Weights of a small sound classifier: log mel input.
Rows from block 4 of a small sound classifier, named by matrix and row number. Rows with one number belong to one channel. Each number is 128 + 32 x the weight over its row's rms, rounded and kept within 0 to 255. All counts start at 0. Numbers have three digits each.
After each channel's rows are labels from the 100 clips, of 14976, where the channel reaches its highest value: "strongest on" is what is common among them. Only what is clearly more common there than usual is listed. The data: synthesised sound scenes: up to three everyday sounds over a background. In brackets: how many of the 100, against the usual share in percent.
# convs1: first pointwise conv (model.blocks.4.convs.1.weight, 192x192x1), inputs 0-191
# convs3: second pointwise conv (model.blocks.4.convs.3.weight, 192x192x1, transposed), outputs 0-191

convs1.131:108079039095098086173152159101112137083147162124157148112135159120125122144175151147148178128106120096124098149068039115157129083129125109146189147156148161066165131128148100105088169181186124102117110154089121128109110139111104138113117150095206134126093163139072106142128094128105076160149151158164151117129117124081135076132133141123109102097122055104162141078143175140143110110132142157119094073162148077129070112111114191156108089133158119099120113111083183130097078100169090148173112134120153139148114073136000116129112117130095084110088134098109128119178141152135142170
convs3.131:127096101143098162158059095109170143117161125101161073130111142152121149141128117159117133129071067130065134073100155127118166071162104110130122127010175129159162128155030159189120141107115128125097123187130172204148115167092077120147215148116086103111131081138134142090124143090117118022154103125155097160118118122082143108151144151172164110152080144140120146151103138096106106147130144109099154136140164105109098162078104122109151104142126124094079107127104135085171107130131099083135173130203111123074130113128109112161119121120125107100094086133060135149182166158113154158
strongest on: background: none (73 vs 22.6); church bell (25 vs 5.3)

convs1.95:104166077106139164132113165150146123097100139081152116155156119094161154139173079078109126108115161125155120107139142115106159152166219138210149136111069063222076135114123099163131167092113103134073178157110141089113150135104158110088122160124099150105182146077102168045159084153120137093191136170158110138122129133096131140111101120130111146131133160214188153156125157200106130120113123107086110124176122124141154134136132124161112128184142118126128116108120123085106133139129083125192162116130178138157184141186151115130082114154163180114102012125165152124155113158127121130
convs3.95:110092176106221105128126159150094122086158125152136202177156138154100137146172181159140147081150144126136101181095085106180099116125116110092158101119126170124111126203135107104159094076156139148110147152108137130185113131122073152150199107123131111144133103101142129103096119096084108171138098102181138163123111110167097139044086123166093119096105110158105110177140087146110142103138059150121053169088098111121125160120079088151111155120113163131100154129056139133107196140148128067155166110108112138157127168126185147136134097144216136149128109089160068114160087188086110103
strongest on: typing (26 vs 5.5)

convs1.18:055075088152106094142140144135125136171153187124125146152088113057160086085150157083178123100150145167105172071180131067073126171089105148112166145080120128117093121163123096164099095140088119098090124141135121121139099138133123080145130140112196115184073114155125164190154083106179105078137146135155165151162171176147146130098077105101056091073114222156121116152103144121120101137157083101133159143141121133125126145184096129143163097158136159100202099096109124073107131108079095147148135175156100097100125127127111119103107113131109115174089134125175120075134151182091095176
convs3.18:079147137073135132133111149151073118157122135118108140074156154164132138191097097108201139127149168115166153131127161105128164133122158118140182083077135142144146135159100110114089130154121083095195171087186162158129078166098161106134111086098202076140169088134146101160033145181138125178117142182088109134124106157058081125143080121144171123061129119074121094142055127157092147106141105140093119121125124162133130142177140162145139117101118112078106106119176122143106125145175148175139125122183145080089126111091148094070153179146149191154114157166151188072151157107097118127
strongest on: mooing (25 vs 5.1)

convs1.71:090155145149137142140115110078145105159124091146172147136107143139101150186145090167135109131126071110134154101162153131165114074112162118200142091107160154143143140092118126171158065139136185135138109120117165124097151168124126141131136117171151165159128087120072129147141193135140138204123166126139142123160115087147157093163066170117120122056048133171120142106174114155078082130138127105139063190132194163132124085147089145129092136116126130105107160116163126094143102089125123124136075139045140091111175155139173126103099164114119144109097125113195014063081139113169130058
convs3.71:124116113129198061140154116101087148087192156191121125161160108157120157120124145075132133132121090173099092144145113127164137146134099092119088145138167133130144114125129147117053104175158167157125159157147175150109143160173114102123157108150101103041105153152160121113172139102113136113140070125124105103163120100157097143164153139121115101155104170115175144067103116155094088119076098206098075087111145219133117146115187151158129113169177118144140117058097129191113058064121155101145164085108120150080160145112113178135157117161191119141125154140078094150141097064074166117
strongest on: background: none (51 vs 22.6); melody (25 vs 5.4)

convs1.53:148138113129130096078184062157129149196095164056134175157137148109151122123059103153134133104134068133145075135139000148120164136135128093149194103091083117190157148175152125096161111126126136104102139196105132096083125168083114131135127119125084121124148156133103127147170121071147145130116161088179102138107093128166160102136133150103089119125114145155102157137148185142145097104095129159106139161150152092162061133125073140098153173114135164138140116107123138125115123145117137183105141155135144060146173154084106112080081169108073138085114085165158109105102114104130114141
convs3.53:120082072079111119161122141084159137117075151085100112155123134156133054133116149105094083137173116164079095107043173163120184128160172156141147161087120132145179124091116102091124149111112158100083119138121117115164120101113130144153135069128047114144099139163189166041126048151163113079124088113112156165127149100139107122112155148128178092158123126101130181169129053130110124117131090138122106153102148172113184141087159082115088119122146120151149117219134126157154121096114135184192155157142172106134084076118154110090154139117121107160075140113199123128075131152114160168
strongest on: mains hum (59 vs 3.7); typing (30 vs 5.5)

convs1.134:127180132127137123102116195156096121164142125116069113100132140164121115089141039055125172131109155133133132147099116126111106188174232080148131126129081144152152097104192158103128178110116128094131195108170091151063120158119129158128092091142146102123153110099115140131145070115115132135101097152093116168135117130219086116132096143157165166128159160079185166150104127147107110140158132139166180201119099163134165098123164126092073099143135094122143140071155182106195134136084138151172140075099170151121094042133105129100142151110161112148125105163119075123110104187142118129
convs3.134:121136108133124128191147135149136147128140144152109126059125134114115134138158144136086103134068138130138151157145077126124060131097133086112085125111110171086139178110122101155131130154136091149103179133160115163181139126070181110147152159139127113160166099089131139110119149106125122181122147228191114180100154146087143096086144154075124145187162131156032122072142172150148106139164219150133174153086176073171102118099103120122101115110129182194128146124135153199151131148195076138116118135122144051168128139040161113123138061087145095133131136128136095102141159106122109155
strongest on: typing (27 vs 5.5)

convs1.170:154106102085120168181157209102159155074127093106093153088063117107133159063137152088144095133124100116135178072144140125160149139045132131133172085144141141131132154118128113089045115113168117082106161159152202146080159127132163147093112073149105166125122120136153146149158156102106057094196142092123058083108112147133108129108121136134138146132130117066083123126118175112163148060113130169067080110118152084091130146178132152128110116132111139146127103108134143204087129094123101148125131184171103142122128121054149097103112101107149109111040153132112120077104167095175123094
convs3.170:138165155110110146077207155073132087121102141170106129059178121146130132108115121148130113078168157107171159154146119153125061131098137081157125167084133190111104174127124141075140174142101102152110180151161114141081112156110109082139130105128174084133185156142099126122089127120126110120095140159150102080156130141099152182101127131108144171120102152101125124144188126142122109078129112149168102135109126124088105143199150140105188146113109145051161149109136132137140135172185053129069128109107104170166162147083214210127100161095160187127092107093182054114117170123156166118
strongest on: background: none (63 vs 22.6); spray hiss (26 vs 5.7)

convs1.135:140122220128129104144192125099130146101142167106144113106170151130123162165146109112088114134052183103157110051136069157141092089131140145074114085140102135212130128124164091149083111138123095069070132132103111112151131142129218135117148134089168078162105133144165169137129108109092129225156093154124127145125180086148132135164159123132065232145125178120077164142123130113079142129129136142077167112128115171181094174113111104107123126100159073125147126103096134150129141121129137109183113077118149088161124095086116097114124136141196105127129060153152083112108165139110099142
convs3.135:120166207105119050107146114054156129162068132130119061135154104167179151111152160115175171143127105116197099123104139045118168121124113085101186109136160165091134109127136151101161136121102112132139127128106143156152081118197148112105046125193103103100139096089137092144087159145129108114119148118104150135105116115092108124110096124130171121187087159122108167107128103110109132139036100102138152126098127134114097112100091102119118153109137077151103123100179087086174114151173075133141082140059084156151093168083157145162138025128178128126097139141126110133066104150163135162
strongest on: background: none (59 vs 22.6)

convs1.35:146168124157080100116119129120077125162141124147179085159135109135107130186141141129145135141216150095171135108172139098032161158136091131160155137125134128110135087104123161165114097051167115137108076102140156098144123130179151121133170072070165149121081125088163129145144184109149118121134124122161130091158126146119105148111180083139163078153145127156134051072083122132131029053122132111108150158123143135187161137090115139159113104124134111146104139087063168094134111180102061143119141125165093147137159063128193103176100119162131079108100152099180160164154122153106137073
convs3.35:152148150114182125075164152191120142214138116104116070048105173160112101131121081101152114134113127111108113123099117064149149094111134180150140086096134144157146197115095145203096138116119161175165126125166121149157175161069135125137073155123143136113139105174140125051085074084147118159123099115096080146140134137073139138223126123130116159109142129117167104130140125146111232134163171152092151118150112090171135161099125143116135139140096132131107148207158115120107147144144188133082082110187141134075230137088141129171146128109138140105100121149124129111126141081099117102
strongest on: typing (45 vs 5.5)

convs1.34:125134118136110095119134115152119155102183124123142139083053098084122144162140094117149100146155114137177115106183139154173173192155153081160143160096160133142128098134110161136195101116192123164176116126145184125154134077147133043138055112130099094124108064107163076119074126119078163163132148155134099130137141118120124189112098089156089205151171176122150192053108149119103060145148133143122098117143102100149108178123117140109100112126097132128150088106111124157120140102103153155116103121182143024195212110126124112134110140090091081109112123110101099098086113165102091141
convs3.34:091105047095118067100128111102101052128185160067159161127117104176107113172156133148007136131101093146095108109150119126155132122134119131139169139156129149086139153171086111145084093089104093150151060095117102166106144118131157113149125105092160131198163142108155109140160131136092146132126090104123097113141141116172189109125118089123082170113128152091219076116117207114133129161096156113160157098112165134150102122177098128115097150111159075148124130089122164126124137114132134115163163146073098148141113088146122108103120159092155119088105173094162246089126159113160087112
strongest on: mains hum (55 vs 3.7); background: none (51 vs 22.6)

convs1.169:136080094150129095115108148126100183118142126135144138132087058135134135117145084125143154174159193131188104102155134098139160116100151128165110125187157120207111100123124059108148130052093115104153127130161203148109129136143108190128082143142096141143137161143154134177078116202148160162138120114062149144048140141120129137138191165126177130110113073133138150121139120117149105111136136072166033135124172157131133137152109117103165117134153184120131158058146154094067162173132095195149162093119104150155134088094149117176136171191174092136176135155083083113156140172134109154
convs3.169:125077110119169156129114108077137136139079135119041059194173131140165226153099181174084115165108157162141133112207132053080109153119136192120092103144089212130111122120131118102097080122156176118144153147167134129131128117105109143096103137161135088114133065137160095175174139123101134074124113101128113133124125133156102132122094089087135158160156141176170106049062136093142145139145133135102118123153070109141089113086141116074106167098210094126148062132123165120117145166124156119129129101174125120084128133145135110151125143100158140109189132088117114079099127157101081170
strongest on: typing (35 vs 5.5)

convs1.174:125109102137147150131090106120147120123070141104222071096097091167075095202111123201153142094087111158069118143135142104164117126151141062092167112079107150133117130116183102113127129113164156154134133172124113109141122100121255150154143076132150114143128137137102131184199116215146089105202139148129172155135131156104140127123123140144106185122150124096093119134096147082240109130152109144135081117139144151107132098132144138171158114124123141080118157159089131166161087119134098111112163137131175151112214101101124107151165132126166128102117162092158164141111137151147183153
convs3.174:110179157168113182163118145152126075138115130115210170153118090109121128156158120114148108171128132144108131145131117132097091091188110133165162127167093219114122231142141120101113107111102118126112130127069176165133127090145094136112206151147135102126165115103104128145116170132115118142164139189147111130133100089128152105116151129096133166038078137083153123125031147096102105101157040090153090140132115150116102136113132165116136137075155109019111117096149159093122127116149160123095111120101140135085125133156124144151201104155113102214102147120196142124144123142116192148
strongest on: whoosh (27 vs 5.2)

convs1.102:092083122188103090119148121161103191081120140082150178105109127162107139135123105176172104106112082159105179156149145154134105107139156150165119144147127101109165168118099169140183099089158121144124160143128135122137142197142159103113108115119159108153141076093167124186125171100122058147116132152142178149146132084160147117133139100117130081086129098141199232047145127172060225114136161158185146094140127142099094105139201180118123150117152068142088167173095109124149092150152155174153152128181103110107151134155166110099118123176104172147112138150109127078135099180127098119
convs3.102:132139148127114158131112108187175180155090132124140130129118086130081124111118213182173128072190055153173178136125169138146124115135067073133145092187120106170136156133165124144164142173092136101177096139114154143173157175129141121072161122169166135110206107088143117109134130143097118097122058097131131101121115164128165098134128120140093123123092143118091122100116117131142160145143138152134153149144119049133151119125136100080117133167121084185157051187136176108180121114128178088179159154128152114136122130105157110149181104123163176134099161114088118255140106128103103087
strongest on: mains hum (28 vs 3.7)

convs1.79:156082088142119124127158186162130099139073137149145116143174089113157141121140101113120140126085088148103143161155129116164132141057150101100171100097108169070099137106111178153092153081145109146105102114160115101143095124160126100120215162142177125122086145090080119118101137111087121165172131119092146073086111057137115142146126115115122108151133114151082076100140213135117106073109102155171057094162132135065135185155150146163114096118121129248126121152175083119131129166123145083121151153069158093148172097145156111124142154128114104099158065098201157168111157098089084163
convs3.79:130164120135117072126156192103108144138103102102132101100115198169143111132119117104201102116109148161199105162157124132106111173134106147083054125094129198113131118213172125113149231157128135098159192129159100184141119134086150158136126109120204060125170117129119131115106130154161114115089134148197158192164109106110106089113156102111136100157099101094118116110174142116153140106113067140081119163140180097070110130177090114154141130107048114140158113154182172126151102155162131155107155172074083112138078138109172122107132124092104129155107108168071086120108114138120138117
strongest on: background: none (70 vs 22.6)

convs1.178:102099087109150158174125123086118126083088089141237132141126124174123151163175078159108143034137141120106187111138133116114074147133129145075157068140096136116139094106117127113133080161128077184175147129141137125080137164122151158106110151125170054161163076133143093134095132101106128093057118125114148131149161149134071088122178091116126136154108123150157103056159130134074105143128112152118088125102151119174129170143139092155210118126130208148126121142164149115122141121133048145110134118189153145145085112118121146175091144110126144114120145101236119106205130104134136092
convs3.178:153141172110115100073069171164109130053087119114206116154151130108137108110141175134154161098105174130159115127089151122097113104106126102112106128077168138116161140125140140124082077135150105115120125103159136135132134095165128102097150099159143114061140121129101163163152108120204114140115120144074136116134136148193095119170111128132146154107082116170149131089077104148165188159176196159171094121138143122144116038121152216108129093112089167115138168130163116144191133171137220102063171104126110141171044133130120106108171182139202134151126102156087146124112097105088158128
strongest on: typing (46 vs 5.5)